A small segmentation model, trained from scratch: held-out accuracy 98%.
Rows from block 5 of a small segmentation model, named by matrix and row number. Each number is 128 + 24 x the weight over its row's rms, rounded and kept within 0 to 255. All counts start at 0. Numbers have three digits each.
Before each channel's rows are labels from the 100 images, of 14848, where the channel reaches its highest value: "strongest on" is what is common among them. Only what is clearly more common there than usual is listed. The data: larger renderings of crowded toy scenes. In brackets: how many of the 100, against the usual share in percent.
# conv: 3x3 conv (model.mid.1.conv.weight, 384x384x3x3, each kernel summed), inputs 256-383

strongest on: hammer (59 vs 12.4); largest object: hammer (30 vs 1.1)
conv.49:160081130118130108132142144086151118101186152145096146115156110115136069124167140129165085104155106114086098171088137125108119133128117111126172115115125138105119115120135156115118139146131079092129149114095103080144113128102135123120091136140128087136100126146131129098127104135095135087127137157090106117091107110100130140136116169163117107138133142160106118146096140129108147157142

strongest on: trophy (39 vs 12.6); largest object: trophy (27 vs 3.7)
conv.203:125111173088117084150150109100175147158126123083101120131118104078137107124126138112166079136095136156134094111125130103146152156129095146127091156074089120166157131158130119116127151083098123135166106106112148142125145117140151101154141150110179133123125090109153164161124169121160118146152122148179185109089124136138112105140145131122128096129116106132133110134136155101148112171138

strongest on: arch (99 vs 13.4); largest object: arch (89 vs 5.5)
conv.317:174116152160141105136084135136120100129114197115095134124165122131106074134059164130055151114133122127130133140105099098147097130081132134107093097101125128143150091149113085089120087116087105154104101144112147108133146138107097147125056135087082118122145101060094102121123130110144142108144123160105150139081108115126140126120142090136129110144146161076092117103176147104142169117105

strongest on: umbrella (58 vs 12.4); largest object: umbrella (43 vs 4.2)
conv.346:117161118162133106107137113151148115127113137170109100094105100116105104148120127148172074101114106120099142125046155127157123085165079123141132128140142153103111149122111105100108122114094110155177111126171120080122144113092145120113129085160132097074128122149126115120150108135141112148139095135119136110150118072181159115105094090171119107116051165151132081138135154073126127127119

strongest on: arch (36 vs 13.4)
conv.234:131159121125107103122098111146160098097111099099094103122142150164152126122135102103086128136131131107084143138117092102177117132117143147124137119113110149123131105138140134151143124120139161154150097154148139097131143106162120127143115116142112141146183154121145125178117130086102106184129142164086134106150121110144132131124131102134116105110117121102100157087065128063119126127141

strongest on: table (33 vs 12.9)
conv.243:133158055153145118126089125117150127139139105134147103095091103099125137117079169113142127147115089113142131091100148123133135121124129142125132139148144130107132103128141138154135119133091151126180076089098145133166132134141117092150103111139108109123097118145141114071082151154128113144125132125082128115130120146119124115082077120140133145085139127094102128113105152113108109130151

strongest on: candle (61 vs 12.3); largest object: candle (40 vs 2.1)
conv.276:113098123123130088107137126119071142102125135138092096125153137107095134174119123113154130146114103126090137151109141110085119137143152119124140129118142114141107087184109135100092114136143119089122124105093100136102149103097153144142133103126076137183160154125104148129119176145108136156123127130113129136132132106126140118114134129093125159137110105124136137103131137121210142151148

strongest on: table (40 vs 12.9)
conv.288:119164125128150179111160129125107196131114157136084114106143105156096146111116097109110121164112167137103129149129127142169106141139134095150122088126131148132119094116108156097135140145076139178125140137133151101137094118100166131148195086099138133111139147134116116176156123163131085137085128091111135125143101158159152158121128103122139149116136125127126131119083114139141129109109

strongest on: house (65 vs 12.6); largest object: house (59 vs 6.6)
conv.136:144162116145162144109117120089143160128083105132096117127097152163114153098186119153173169123155118081125147147128137093083145116083131153122088160141136128133159101118127142121122156139149114143159068090182078129127127117091118151110136142115153084156114157112141155103121174190122124132131122097082105108136115141182150095121109125111114122116111126175122101113137107142094123164132

strongest on: candle (77 vs 12.3); largest object: candle (52 vs 2.1)
conv.223:148145123142138115118163146172161111103149110147110100123150142116077130123104127103128111121130125131100134128157155118137130111135100115118163167120201117117105103098106151143167157118112112075113150122112110114103105108104143132141127117142141140150121129107075112125156140151140098114135124087125178098098091102123130101111133100146097116158110104137126127117135107116149121130155

strongest on: barrel (49 vs 12.6); largest object: barrel (43 vs 6.5)
conv.118:112195145105126117122127108144156140092093143171130114141179110180104097162174129099143115128117155166176135129148149128093110104106065140124109114130119143140113142129103150130094131139109140192140125160154145102139114141159081112100110138120125112122124123141154159125111174160104105157100149125145121128133135160136141133133111166113139136136063138154154151137166112119157140147162

strongest on: mushroom (87 vs 12.1); largest object: mushroom (82 vs 4.9)
conv.202:116102098125105114140142141079101151132095146118139110146096140114150149144090121127136127124124112111131123123140128119162123126111165127134093150144154132135143104160103117104219180095127106171140148098094169143124175140127112128154168088145116111058135128131107153121130150082120133108141133172114138133118138119150168093120131115151113099100116100095129160150138153139113161090083

strongest on: mushroom (31 vs 12.1)
conv.82:115123150188116135126135148151104120156166135180106163152115111123104139123138076136153128089172127098109160122116105164150096160154148124140152136137154111082130117127096163120181161147125163103116103116124148123172112133135133172139137113104151184108094132139164132115114153110158128177136145124130120146117096145160206160141125136114134087113112139131123131153127099145119115092132

strongest on: table (35 vs 12.9)
conv.377:131061142146105079157114138098135121129117093129106143135137117068120158117107079140096088153109124098139121132100156183102163132133110147112137145125143159159118104100096082115142088182153125146109084149158156127136169103120123143115137138084106139184132107170157180164119121133110125115133112114211142152160141111174123140143099155129157085085099139132097125160123147102112145127143

strongest on: table (71 vs 12.9); largest object: table (56 vs 3.5); house (34 vs 12.6); largest object: house (30 vs 6.6)
conv.295:139155104125157125087111138111086120128101177101125154116144127133126145142159140187128124135083165111118146119108129149057130129092136143147117152096105120117128092095096112139095158135143152065156083128141103154129087131126118112105119121145116127082092154139150127152122133115141121118133101061126099160115123145146168103113122134128131132154097144158077126126129128129113104156111

strongest on: umbrella (29 vs 12.4)
conv.60:107165091113154101146149173158148126126136097117100096122142139130123149136129095109107116113123120119116118126111167091131146099130110132166162136152120101106136093119110135186143098120137153176161145140069093177120199133143148158103066118117164153126162110115131133131085149134125100123105113154151142128113134111131169149127128143125155121137127130131098159134169129110145112133122

strongest on: arch (31 vs 13.4)
conv.216:133133181130092127122069124139094132099109130121105174112111107137201118106146144139102095163131151132138139157161115098084141109112103152125125129106125124102110130112148098135147132128123093119152154139180147133129157075116157100130123113105103189118147140136124127158187122117149190160129131098096153128119116130130108108123141144084112193133127152101082147141137132134155111111103

strongest on: airplane (100 vs 12.5); largest object: airplane (40 vs 1.4)
conv.62:091090121111118142147114105119153142116101118128082101096074198106151098158131139135130104154133123096130119147126131125079160145100143112110147137124132112132101094145115108096091114131170137169097131123119108089124119143113081114116092118129100160128125130147091139131125130125135120116109128113082077140136113137082112084138140087140120112096138113145111127122088110103118114120125

strongest on: house (40 vs 12.6); umbrella (33 vs 12.4); largest object: house (32 vs 6.6); mushroom (30 vs 12.1)
conv.225:153100050110092161141134082108089162133137140130086118120126126118084121144147125108072094115133125139070125086098102124122122135109092153136164183135127128163110064112105131100090130124126138132128104139132103135132122148103143138161134083126108118117117143087124118137108131127136107109100134093103116093136083116154150116116106072143082098147111107141115082124166107070113091125143

strongest on: truck (95 vs 12.9); largest object: truck (81 vs 5.1)
conv.39:117112101116136084144148108116130124121142097094141115132157110121095079088156115135154121129115122141098136123119096126161141117121123153174097133137080143076137096092093125096135125159107136145106118113108122093126094140125111111126055157136145079125070130120103125089124087126126140093133117119140109113115144133063110174092093090134104099167111182099159134112103118158094151122111

strongest on: barrel (70 vs 12.6); largest object: barrel (63 vs 6.5)
conv.146:116120092138150125139120158114095174141088156124149121118182097126097151140128115122116110146112114128150124134155139141146142098106082115117140106146134126111117149107124099116048132126136148125109147108142149128126114130113140101103125107105089107095125140118157128144091095104113105087099120124139152120128158150113092139135106117153133108165115111158117169146114106111124107103123

strongest on: truck (69 vs 12.9); largest object: truck (55 vs 5.1)
conv.274:146117053093132082159094087120141126109092093147127099127113143161108055127096136161126160121173139118149114080145100143152153139098105154150119141115102142138138139144096099107075120118092146185147104121097130109122134136139105123127115146128126116161120088176113116138145108134119125129111118141122134109152160091126133147123168112117122121107118133107148136138119106138067117087139

strongest on: barrel (55 vs 12.6); largest object: barrel (51 vs 6.5); snowman (43 vs 12.6); largest object: snowman (30 vs 4.1)
conv.271:138108100122157046111145122139138079093118147130142139113146166158113163099150128124118143118130135143114143166123106126115147134125091139130164130131094121131105144139108105134109118150122100130105062125116122129130070126111137141110110081118093139108161099101193094091157101125140174157145112134140134120135154133089107107129143099130114109118102110117145166138151107122114117127121

strongest on: hammer (31 vs 12.4)
conv.265:141129125115148136115101139111117134158130159103140100139180119146101131107122112070112110100162115122152132092081156088101113182135130130155131131072117130124118084092086137162107113156147133140131123161150150144111151122145114125131096071128120109141118106121118118108099114131125114118128119130138098133115103126112134170120099116154116139107171124115114113136146097108141107116112

strongest on: hammer (31 vs 12.4); ladder (31 vs 12.7)
conv.170:135140108163080095147118148102101149149149124130158136128113125158110118121172127117112134107143150123166147148149092151147145145102130152121110119138137131168100086106151120136161138114142149108126117100072125136104113109126143149156145151181138132089115124118181113115120143093124152135147129089123116153154113099127188100130123158146096119115112142103103120114128110147151149118120

strongest on: truck (81 vs 12.9); largest object: truck (74 vs 5.1)
conv.322:134125112140119087138192102137111084103110102146100091121125148160064060129145121115119157134114121133117122116136095163163147112086101140128081172088071131094136100134154146091113139159148124180133076121152112120139094081112097126095056136097101099152126146137134134129167126138119118110108121164109088119151148146101135135102129111128135123150139136139088132118151123150112146102158

strongest on: house (56 vs 12.6); largest object: house (51 vs 6.6); arch (48 vs 13.4); largest object: arch (37 vs 5.5)
conv.12:171104117139110128136103121115104127100105134124132122144103108102154089107127167140108116139075145097113141164151114128130125111128119121132136110136087119098076172127081139084133138175132130129103131132111163135138128140111106109146104068127119119128128122168147116108101093127149111105127086170104116140143098138139122117110120134137129092116123124108129092133100138098062134057118

strongest on: table (78 vs 12.9); largest object: table (57 vs 3.5); count: six (41 vs 20)
conv.204:162158066180139133122078095138119110115091136110105098110171131149094111110165134129133103131138090120126102083171145068128139124127111186141168118128153112146111111144131128118110127148102140128137158119142101114126076115106137118127190113096099078126167098142133117177120117140099139136114124053108120115162109133169116202127119127145118147134140158163115146125086126095151159126125

strongest on: candle (39 vs 12.3)
conv.365:116175107098126154134143155108127132127121122117152136145110132092134128121095127105138140117100142096107144115126122067142104119153150065136097130180167103125121125159140151152088145135117129141104120134102112132114115108147113135094172154162142184117123102149147123103152170111112131170148098127108155144115134128129076118137148145132128154157132144084151142118067101152105124083143

strongest on: house (43 vs 12.6); largest object: house (32 vs 6.6); pine (30 vs 12.7)
conv.119:146095143141134101140116073132144198126120157158146138119109129110149127163106117160114138129137160127115103107133095111087162124094125133145110133117116145086113157162140110116138095132137134136125117133076158147128134121137142125175142145169198118138089129119139138157117167102153128109138140107135123123153122106077106134135142118122133133156123136137108102162123137130122060096104

strongest on: airplane (95 vs 12.5); largest object: airplane (43 vs 1.4)
conv.206:113116129129162164130119099169133143123132123096148094127135136107105116092122117148110134107126115134092123146143143105078155118110171146114158198143145144123127101108147093123107135139130086096115117146080091141118104136115105121076114097158144116139136157123072081162142127129111088158098119095126144138101125131086134107131120086136112135133123158113114108146097108085112134126125

strongest on: house (84 vs 12.6); largest object: house (78 vs 6.6)
conv.284:135166143107139101130155104121087113106140118178140150116137128093127127101146126147119103130124113081121132187178154165071149128134098120120147105082081124136144145089119139113129137129164116085132094127126121151110071145127068083111153099112183123107139108114111112144116111125095105121157131132131085128133105117133138072121108126109126107138108071117127144107090120103126123151164

strongest on: house (31 vs 12.6); largest object: house (27 vs 6.6)
conv.200:115118122137127122127123123076117155124128140133136122105148144125106133171106129103101146116174122130127109153139097132087133141115062159157165127134125127126134149095146089120145121157113140129113131122107110151161132123095144113099143175125125101096160111130140159155131092134121149117147182100138128105148144092112155097125099114131107128148125132117100111160141130116112118164159

strongest on: arch (31 vs 13.4)
conv.305:103122195133143117101108140100095150105106131081099096094190155135163112161104187138113109104162109150121125138127084115120091159100098133098140125108065111108138081168151109145145154123121102119155092121178094175109143137122135085120101148147087116137130105127108121138102136101125130147166128122120119132118123098100138150116153136111130131118152130132080137114105147157093127127109

strongest on: airplane (31 vs 12.5)
conv.58:122139105143115162114159151166133147084079181105134131119107140121201152134160152129122120150089117131130128082171168135116112129134103132113136139123171129113173152101151163074154088121145146165160109125177119138095144137106133125120125124124154183127137117132123104157145150119163130134135122140145112137112127121127119112112158096129157091086148127146146132109138155122130159141116

strongest on: table (33 vs 12.9)
conv.41:147136147188154128116134129123148155160128182115094126146117126090156154174125177108152136079126113148146133125153135120111127109121187153120056138099130143088128114144138158138118117115157125119101091151104117141136109134124135136139128126156156204108136160165105139130148137120144153126086144130190070123134111141093148138134110157116123134176112135135151121130114135101113144144135

strongest on: trophy (36 vs 12.6)
conv.211:140082106089129111127065150133158174114081141140126117122137108121092092137075107130116150146112103105140129124101166078138120147119147123138089120129131127116124084111179079104155152110098095138124122110075108110103108146154116111140136118110161172132142149128082118152083104110131143109105123127107102132137118117121106116120111075109103135119136115131123131129140145127098126151120

strongest on: truck (33 vs 12.9)
conv.337:106146115119127151130123115098158135168149152137153160159142066121127069138159131115102083135111115143154148090080138106088141176123086126153175146127132145146135156113120103159115187124154117171181105151115169171117103157133153124117115124155102134117157155158148102168100173113164113125134147143114103127104114152070152131136116109144129115135140132145175128112121109131165140150081

strongest on: hammer (34 vs 12.4)
conv.347:152153134148131167117129126145166116152125099065113128105145148109136060106096149155123082127146124104112101079114117150137121059108110079142147108097129109132115096084107074122116101121081144129089118123098148106131132140119146144145122091139095144081135147083138138121131107132136101159084122133143145140144155120100089117126147124142106093126175079098133132124141113130144134127096